A small image VAE, trained from scratch: encoder widths [160, 272, 480].
Rows from block 14 of the encoder, named by matrix and row number. Each number is 128 + 24 x the weight over its row's rms, rounded and kept within 0 to 255. All counts start at 0. Numbers have three digits each. After the name is the row's rms in percent of the matrix's.
# mid00: scale 1 3x3 conv (encoder.blocks.14.mid.0.0.weight, 120x120x3x3), inputs 64-71, a 3x3 kernel for each
mid00.0 104:123144114104137086142142136128147168068133089141141122120110123133132110128138120139170198069136119163165152129146143128131127129086117120119111120153101105133129111163115083147076117123132122158148110142108131135114
mid00.1 093:110108117132124140136160139114088142096093131120126129122108101142121113150136133115084138085073110127115121139129133121130123102083107131137131148198136132138136103122121104109124119133123113138141122173112127125130
mid00.2 087:158164152087100102096096130143121096166135119151107132148153155104124117113121130111112098149158124131164136127150130173130134186204162148176163147132144129148137134157126111117126127139136136135131149149157150136146
mid00.3 097:127116129115110148159155134117096119127112137085098109134141093145111111164155155088044086089095127067034088120113143116135112105082100134136103123151120150142138112108129125114151140124106122140139127165118092094101
mid00.4 109:154157141155121161162129101129107123118134098125131121134152116100143141143113111161101108148156119128105103105162116127107089099144157124150119102109132142137125147125116112112137138121096130137142123073085138119138
mid00.5 091:130113152113137127140149155194147195132131159132123169143139100159136117156121117199170186135138123151134148186188212116118138101111117143145122157145114170131128156129175123151141149147154139136155123107133124128149
mid00.6 102:138153131112137136148128177152147158082114111107094103121112132123120127142129147177162159116115105146132130130133121151135145097122104120130123112128117114117140152144139112134116148121144128148123108121102117132116
mid00.7 103:090094109119116147137161137111079123105097152140133136136114086155114087142140131104059103103091127138100126151139153105120106101073097115123129140174113135137131080079113104100127127138122105126140128171118113125127
mid00.8 096:118124136114109149144144134128121135126107133084097089112128105130124104167164165112076124105082119090058084131118136115146112102086098113130116120161116150157140120125152122119150130099099111132145128166126096100096
mid00.9 078:114123113115122126133148133096080113107126152127109118113120104160126129128130137084080095102121136139122125165153171106112098098109111122139100138142127123115126112120117100124117130131126124130113114134091122130122
mid00.10 098:114116123128135140193191180115094112130126112173147161094155121128137125153163162109075131135134135174130171139131153121138137109087104093136113104116101163163152115103114118139141183172161136127126131104095133122136
mid00.11 106:134144107113148097112097121129114129163141107146094100127163151131117135145127123114130112157166103144111112142128121161117116122104148144153127136105113137114145117088071094119077111067115120138159091101119122116152
mid00.12 083:154107127128136135132160126118069102106113148123112149122131098145133110140128118135079094092109123133115136170169174121115113112108116143153119141148141138127128155090126106143132143152129136127134115119098109118138
mid00.13 093:139141156129145161050078108117116116171151152126122149110123132103120110114133107077108089142169141125151132121133098127128132170172146120130130115132122115130089126143133166140186075106132118125126134126152137113124
mid00.14 089:122117133116119124131160134124116148096094123132127143115108100152118104149134116129123147072070094148123149138109124130134129108093105114119113129194122124135115117127127091102103119139126124135130124176124129132122
mid00.15 128:143141124118123114125115120166155156134127119130103108117132147148140151128110125178168151137132119136116102139126102135115124133128151104099111128110113120097120159137111100108089144118116124127121118118109114114120
mid00.16 114:125124113122119114145129131146147145155136138128136170112110121116126128119114119152128167131156146118133141123145153145111135103145131112111104123091094136132121146137129131118138122136108128136141130107137129126126
mid00.17 095:108141094126131140173172161157137129128119142136163157123100080150136100154158134155132142129130126147150163156138168128131126093103097124093088140125093168150138126158113111146138170180156128124141119110110114125140
mid00.18 091:124116111136130150148125140158109156150117148094086119111117119135117097125102088169151173152111137128128131177167173117098130158165128131120105141126097135108112147105118137106139143088105147144137132135130130138143
mid00.19 109:100145129113126141119174144145139144101117138154161154135124102143135083165145114115118155099121118161127128137137127123151121095100121124093082110121062145129104088158125113120103080149115132139149111096130122127131
mid00.20 083:114111101120127126142147130096071105122131131122122129104106100147119123136136125069055103105105131123118127160143157108122088117110111127125100134148122123124121104102113108122127130138130129136124126132109115132128
mid00.21 097:163148133158138102103078094122169100152151133118118109131132178095119169112114142106164115167165159108132125124112097127142139155162166116115113084132142104113118157126114171142151130104116105106072132137117117107096
mid00.22 077:129123114129122127118141120092095109110114138105118107095109099148121127134130110092061079110095131129112124161152160110109098118113115112123105136151153117119120114121115124126115129145110129133107127135107134133118
mid00.23 103:116130147151117132131146141085125101092122152120154139168116129160116105157148141108116095119138149091126142066070115089104106119084115129143145133150132119137124118114138137133130127129145109132123135151124098145138
mid00.24 126:132115133147137143130148132115111119131125121112131106131147105141134121137132120145098116119114116128114123109120118131130130125118114129138124118103108131119118119087126132131132127140137138134151107090121129123144
mid00.25 106:127112124114106186152154142115088124100092162135109140134102068117108098134128114132089091130057126146078096135134152099117104124085100120110113123171128137145125110105105103102158158137123112115142118159126122117124
mid00.26 095:110119118125120145130145132107089108110100153122120128115114096151111109129135126099079090111083124145104127143139147099115105117102101109108119128175121120131124097112108106107132141142116100108138124189112121113120
mid00.27 098:160161083149091122184110154176134143151106117135074106107128111087135156129106099196161168162113126146124126130142151146118125085172115115125106112110130127104114157149087156074105175125125125113118127084120112090122
mid00.28 097:118133142123116141153163176168130176156115153159142189142144105159140097162151125178122166149128137165132185190154156114149132107106091156140112163121099187140135135133154114128138165152153142140160135102128127131160
mid00.29 097:123169145124140127121110152113142151137138126120086125107120134099115150126093134113163153119144120128162128142145138134112144144204162140137128139114136129096133127163141138119129144151153139128115139141143115126129
mid00.30 100:113132154152153125127131106100149158103141116120133133110108083123127085120131118106221143088150122112154124123102123114101142141111148094101093126136071111116088116151146146146125105117088111103131123138123113122098
mid00.31 090:108116133117121122137162132118109140096090116136135140118099106143102103150114113128109140094062089141120132130116134127141135113106098111121111125177114134122115104121131094103102124138120119138141123195126133136138
mid00.32 099:108094122132118135180203168092120114114138112166217151112139156128119105147157159118104113139141119133138132112114132119134115097089112109147146090113107151166141107096126131164130140159130151136130162161092139131110
mid00.33 099:124163119116133156086104148109136140137136138101095138135112127119109130109079142102139140130147116096129112123149127150145143135167153150126113129127138106080124116150132129129154086115149123124125126146169116118134
mid00.34 097:132154121161102108165110132134124121127105107133102102106103122126110145110135132129075138130099126129139125115133134134166085124153093113081110109077095134134120126160105136083086148127102153138140143102153143113135
mid00.35 099:106101131119105129137148141126092132112092139101094105126140096142110101149139155122080117105089114104077111135106122108127101101086109139151133135162130133142138096090124124113130134117110141137146148202128123112115
mid00.36 097:159121116133109113104112116134116135142123129103096103116129124123113160107132128131088099157107120128119135150153154111126139138127156109117120112095130115115130147071111109095067129113127137100100132136098135117135
mid00.37 099:150149154087125132121114136136133102119141131126120114109141155098105149103109151108123095119139143124125121109132097131124144113154112124127138100096159116098147137157144116118168150135119132133103130111138150127124
mid00.38 112:102106122128125154117147130114101140098090167118127138137114086151125093155131126115102133111081124129101124131126134115128130116097116133131125141202125129137122101119126104109143109127120126129146128192130132120125
mid00.39 111:138136111142142130144128148115109099117149105107108134115162134095132132150160161128088117125139145131133166112120140158134118118143134129138134101089130152143166112119108160129140126117140131117125104063096115130139
mid00.40 103:155137135121117109168134145124105054142133085135139089090134121078111155120128152132042072163134077150114112107144126141114110101130104125162112088107171144165162133094101125141086158118128154136119151111104151132135
mid00.41 098:126156156143094142120138151087138108092115111078121089176103152158090129157134132102136123113100124120103130117084115078104100113128130139132143121152131127131133126155149130115136132115138121149122140185127119143136
mid00.42 116:143133142158143141128110139136137126118134089114137115140134090116116130109140140154158099160147073146137135128109125105126119119108134104101094079114100096126127124144140140159093123119137149144140154118095137102116
mid00.43 077:119117112125121127136138133115091096109119132100117111111125114146138122139127107138100103139105125140123122159156153105101099126114097110126081124151127108116124128125103128121109140135120140128101118131115118124119
mid00.44 094:103103123116135158127146149145128145116129147131099146157152127152108107197111120172145148103131129170124129196146214115121116111100117152140144153128104191114117111100132103129153136121116152134154117121114130115137
mid00.45 105:130112117135112115109115113117113148134130139092079087161155143116101129095132155132125123100105131096123109121123154133133125158148145149146156114079105106111161106071125142123112141118109106116130108106088121085130
mid00.46 091:117122120105115129163162158089078102111117138128111136131087101144122092161163143080060105100104141127103129149139152135139112096131096142117114135142114163162137113116123099116134128144132152137145135129128119123113
mid00.47 101:091100112120125134139152140108087140099088145134126132134110090165123101146135123111082124107075117139105119136125136108129118100092105127132126142193121132131132099108113103113119126137123124138149127187139130122124
mid00.48 110:108118130123116142136152135117083129117089135117116130134121099149110114138122115148078117122074112142104129127124131119128121118095114136144134137196131134137127106112115103108132134144126131142143143185134135136137
mid00.49 105:131116112140138123133108144120132102144149151152143176082103121111112098095118080132119125164143153148154178115140123130123125156140117083128108100108092091122073139116111142151155149139168130133106127120144140129113
mid00.50 099:124131096126109096171149145129095080150112103179168137082136138116123122139177158096026113158126116162113140124128135137123111115131124129148144108108120168190167121094081127134120176127126161152135165108115167139147
mid00.51 094:131116125123113137153153142126101127121101140088097102136117096135123103163166169102049103111092124071055090123113131107143110110072106116130114106138114142152131123115131130119144132109110117144138139177116092103106
mid00.52 110:119123153115125127133140136095123168106136169158127127141101128144135103140081076123151148136130144159149138094099128116122146140127132130129149149185141132086104129123153134125146126154120113137149121157151118125142
mid00.53 084:129123138119101130154159147132114151115115133092110090132126098134126095160162159110070132108093128103056094113098118102113082112098112140125125114158119143161136115124136099100128132120104138153134149187130095112112
mid00.54 095:183145146115132103112094097121145059154146123110115090132172181101132124115131145124117080175175146119141121125119109144117102156147132123148138092130136120122132161107116141143127125104101122118093131139114125127120
mid00.55 098:151148148142124115067074088101132089145144119106112109120122165087116127083102132085124105157155154103133130084083065110119119131127137106119117066122116079091104131111115141125139091091092101098084117122108119107092
mid00.56 093:110135109102104129120141153130099157117089108102092112175148110143132116175120089158110154124095134150108114144156148133142105114129135164145121142139112155110119103135100110093107125113115162158149126120140118133148
mid00.57 080:111107108110116135149155139069083104116127148129124130109122092161124115136130136096091091107117124148129145153151157117103102107097101126136103142153121128125125098099110096128127148137129125146116117135096118130134
mid00.58 118:103115124120123138115131128121109144149140122134111122122162121118157130158136107138113161147140145139104149117134111149134130121147124127121107123120113151110104117131135138104150114129123127119152128090169107118136
mid00.59 098:114107135119093137187171151157127138136104149157124155110118087110132110138148119152139154131112142149128154156149152128118102075102125123109074107107073146123111131119146117094114186160125135130134125088107134102132
mid00.60 081:116117115125125123139151140082083107125119117118121106106118118152129120129118110084085099124112128151127123156154158104113104112117100115131108125142127103108118104121100114123117146136114141133107118122113116122129
mid00.61 109:119122118136124152124146151098115111114099154119114122111107131128095127134128128129131116144097123135122129137121144110124122133097118119136142130200145136136147116115110139118155142136156139143127155202124138147125
mid00.62 115:125149134130136142128132158133144146099123149115129135114093129131090135131104146126153131145128124113120109102099118107119134135114134121114120115171142132136143134151139132139143133104129114130121140182128140140125
mid00.63 104:108133136117129150064142120094104166147116164128081148135154163133103084159109082085103128127154141116095100126146152131081122135108096160159209151100086158120109116127124128099127042114101124132168109143163111116138
mid00.64 109:106109126131127138131149137113100146104088146123117128131107094151117106148130131118090126110073112135100116135128138119133134110099111135135124138203133132137133107113129104105127122129125128137138133183137128129127
mid00.65 093:081117138132118132143147145122109156100120136137143158118171095163130095156168130137132130090120115135140139143138179112130135101071112089150119148133083143135096096130141122111124154154132135104161121118140130120139
mid00.66 095:105095133088127116146164138087084144118125090126144156161152129155121128183189177096071120112125116139137147150128163125123145137066122149153146119107107184144146088071137095117121121141122143136159124113102121123135
mid00.67 104:101066094145120137161135141083040067094108125111113124117092092155128119139135132102062091097099124108116121131119146118127143060057079122084119156124135136114117089063086127113137149130139122120122118122109118121115
mid00.68 113:124125124135101128145123164065081077159136124099121126108171169114121137111123127106075051195141136119139139109136117119127132139143113117165174103082132137129135135064062154097126167140160142150126128112104140146144
mid00.69 098:181167160117123115096121148138125108140147107136119131144154150111109126121099119117150078160162103139149136103126085126147118158128163122134148087119131100093115152151144126126135122144147125104113104112095124128131
mid00.70 103:147127128144106133176122145126115085130115107119112083068137127101131100137132147106084099156118156123108110115144129136151118111131105122153136124116128141133155138110105136122138140136106119139113127095116138129128
mid00.71 093:157145145141126111074064083123144090151140129107103118135137170096115136102110116100137107149171152103129133113100078122118120153147140110118112085117114080081086131112122149136136090084105103094085124116108115107101
mid00.72 090:164141139164135116111082104134135083196146151129124114111134203097112150113138173119104072188153166117134135121132113128141150172164160123147160118133156125138155152122105178156144133106103135125101146147132142145108
mid00.73 101:107118116124128135130156139107096138106096129125124131139114104158111107148126135121094123114078111139104119129126141117121118114094108128134135135201132131134131101114110107105129128143133127140145131197122124139119
mid00.74 083:119124121123118134139142133093082100119115127117114105102114098150129124131128132079063089115110134154138139151158152112113111120116120116139106119150128113124123129119114110137122167154126123127102114136098123127124
mid00.75 111:135130125106119106127115130151137100135129126145116115114137153147136130129146138176140139162131153169097132133122092154125119130114125104114145133111126135131151148127114101126125134105134142114115137134131147123138
mid00.76 097:133087098136156093159147115193136122099121103136141093110112109124113170122112163200195123098130089129132082160112127119112115108100121102089096098118113129117158148102110102142033162127097139117125127131061129123090
mid00.77 097:080069073121120129159150143106091117099114120114133134106088070159134116141122113116090116089103114115117126139129133114129127062074084115093081132122112131110111096083070101114111148145141125123126105105104114122129
mid00.78 101:135154148131135131074085105121128123164148142127112133141128155102092127104109132085136102165157140117141132083085075137132131141155144124124144111120120106105117125137126164137148097121123104115121113116135136125126
mid00.79 078:119128115121119123127142128095079095114115135113113107104124100147137125133126130080066098113109131132116132160160167100104106123116113118124090128152129113124128123128116111120122144141108123114092122127097118131125
mid00.80 119:128129140139097151122116152109118117133130165113105147110134146102111114118125108126119123153120184116144159109125122113136128117141101090120127106099092096101089129130122152116168128108152087110109131126139107108115
mid00.81 097:141141133139152117094100125134130125134153144151114106095123139122118125123087136136139123132140109129158116125129128114128143174173162114130136126143132126080126139109119128145136138127144153123108157153143145120110
mid00.82 104:134140131109128144109109112127101158125121145106106112124134114104123112122130113105091103110117116123119128119120120136127123131146138126125119104100097134124116118111134112105123064091095136128156084065112127113149
mid00.83 102:150108117116124105161135130193137168131135131120107117118122117131115120137122130189156168130136143136114106142130142103103102096103115111083093106097062135111120162105114095117077142106087135110125121101096122101110
mid00.84 109:109119123124131137142144137122112148104096149122136134121101114145114114139126135146117139108090125127119122130126138111130122109100116119121134140183136127129131114126120117113132129122122127137135131183109123134111
mid00.85 098:109139074137111111156141114126107070162112119171090094109119134093097125124113134129068081148124134144122116125141147158151101123132133127110126112070122134144136118143077147099128148159115146136109126112123149130141
mid00.86 099:103120123120128134132156133120100148104090143121102131123093107149110105147119122121092133098072103130100118133123136117135128116098119128131130135195132125132130107119120101103121120130130122140142140208132128131123
mid00.87 096:136134133159138114098079095123162104154155148133124127120116162097114158122130147089137092151153148106151125113118116124131140160167158105108130107141140104114104143130118168141143099092115096100083134149125113114091
mid00.88 093:120144130117136150158161172169161185135135150131150175123118096153136108176152143178169174137141129166153163167166183132137137105134126126137102139127094185154142129162151114155141144171167140140156130107112126138141
mid00.89 100:160168136160158182128147164137152117103110118118135105139111149129111133137131145158128122131108124128123125136114137092133093118092132113106138118153143116138159151160138143147178153138130138153114130164098122156130
mid00.90 101:107125124112123143135151140118117141105095143127120133131104099146102107149125123130107132113071108131094116128114132106115118105095108132128128130190127125127132103120125094101127128130124128139140132194135138137128
mid00.91 115:104116126133120139130147135114112131103089141114121127129097101136105101140131121124110131125066121130096119125127129112129125118106113131128129128197129129136135112125133122113133132130130123133135137193134134139129
mid00.92 094:111123140114121132144157143111111140102097123139132143117117104151111103161126118125115146097073091155113137119118128127131131114091099114131128121187118134129121105122128096099102133133126129135141117187127139135134
mid00.93 114:126098125117123134115122125105095131156138135137109134138159131124128160125121109119101110145148147130126144127145132145127136132139138152167178138101153138104118122084138147116136124139160121106139114106131134129151
mid00.94 097:108115116118127153134154148127113155090078146128131150137111078143122103145139134136103137091059109135098134141144149114141129107073107122123112128196130125144130101121124095116136121139127116141141129164128125131114
mid00.95 100:153138153164141136099115098113120079149151142123126112116130147091121120115125150090111080158146155101117114037084062112132135127128129120143142101150134121137125135116135160156149094106093128113098140144135136133118
mid00.96 077:129129121124118121131145120103103094114113124109113103109116102147139137128116122102093092110098120150119134161160158104108094127117117109114109130156129111119120124134122107121117147135114118124102114136101113133124
mid00.97 109:123133128121142152115148127117127158106119156129118120111087103129101107092076066132161151115094143132126122085089100127127140143126131114122122124177133100103100130144121124133161111137116114137147131185155131157141
mid00.98 111:134131125136133123148145140133144126095115105140137129130090122146115131126110106163154140111098098155118132121122126114125133112108118123120122127193142120126132133153137100123117168146142131144121136188124144139126
mid00.99 100:190151177144126129096084105135149126133124101118120107149112160128122149095089113139171109136127115136140142120125111085109135161150165120124130096139130094110106159157161140116129116096108129117097112115108118142124
mid00.100 102:152143158121127122115104111150142125135126133124098115135133158100105114102104130127132098159143141111115133104119100140124135117135149126116147093120113079102114139141135145133146100100098123113097124122110120122104
mid00.101 096:158165118142105133154097133156147164142115129119063098118077114100110132117106111175165143126128112126144113160149147134104137107141151112079079113085100110097111172166123139094119166103119126125120117117115108100118
mid00.102 103:124119134164101102154119133128145130142132085147173080135134130118137154121149163122118116160132082154119104120099078127123129110116128115132110112137176127168139105090126153140071172089118134119107154144109149136126
mid00.103 100:114173139097139167139129164149140138120119134082118164120074106108121125128107103146165163117140145123138119146119128159088103105159113112100090129129130131139101146222118130113161105136161131105126130145168099125096
mid00.104 095:116105109113114121162175154173146117122122129138161144092081107108117128148139146167115165132130145157141143180155150136117100105102133131090072116109102149157167121121127088128100140158128145133126139113107142115124
mid00.105 111:130107136105136161112161147120061180085110156100130137182125107131143129135119134138085149094106114132115121148158164137125129136087117159137142130161143128125124098103137100127130104144138155143172119125136129118122
mid00.106 116:124120140157122122133108132124129096122148102130147104129134112103128144133134141146108094142152095137128125127133104150133134124138147120122111087126152110123124120121145137134136125122154124104107137123135142138132
mid00.107 091:140153129101128138136118122153130201112126165097071117167084103133110137142098103165172191120128103141116101146166170147109114137145153130113094134139130108114090154164166105131115150114106127130137118162142129122126
mid00.108 114:136131122139139114132142118161157141129123091135141116158126116129132145114125127171157126114132100148124101142116124131123128106114147140086085115129078103113123134143103101123077119127114152116144120114119111093109
mid00.109 100:152154154137112159129145152121106121122130117123119104131126147115091102144157169108095099141123114115115120114119118097112100113123119136146151118128122132141145139127143116121147109117118143160140140158139127148152
mid00.110 103:143119119121117121124118126197087175176128123137085163149133138140147174151124118203147163133126111138129143132129142143112106120128142135109123121117129146109127158105134119089082147121113140119143118109116126102136
mid00.111 104:100111117113131128108140136169127167139117126131117181139156099145123134155141126180152155101108110140125150144122151134115133117104120131112089131106093140118120125114139123118117094093115127124160090077110115096133
mid00.112 104:149130114139107087157103122130118077124118091145136095083107143092127163109106134142073106129119106155110138136144129162136128124145128114117102101148181110137141144123111118132100207146173139122085142148126144128120
mid00.113 100:107133117153134142112126124072140099126131166121141163092107104139119070121130093127147120130137165132158146103128113099115127128119105083111128150131100136128098140164111165115169117156136112105105124149156114121139
mid00.114 083:113096089120124128179124128152137110135128129120133100097117147123128110109125130164151144159115125144131140171174159113084107129145124107117102130140127110130131131113098122133130203111090147133115149126125146137132
mid00.115 101:124142121120119134116122143106097117142125129106063137175159161118117145121147155130109101123129143110129139138138149132148114117167135173167180137109133121136142111135106133121122091117131127130139126130143113098160
mid00.116 106:102105115122134157135147134112087138101089155123120131131120086151127108142135131113080132105078120120094115133132139115135119111090105137134119144203137138144131102110127103119129121124115123142142122178129123125130
mid00.117 097:062079077106115124146145138104072130090111126115134144124100074155119116138126111109083119098097106120116138141143149115133124068069086124109095133124113124119113089085088096113107137146140121115130092106097107111116
mid00.118 091:136116146171139146122099118098113064183152145121148121107148160102142141113151159068067063171143149112122141131142124125153138139155137120166156125158164128153139126097123190148157122122125120125114146142142125136122
mid00.119 095:136146147142092149171148146103099116127110122140138169105123117121114125111160120131096133119116139132134191105125120103158072103119073111129126138096117113139125143142120169080152160157166138118138117125145104108148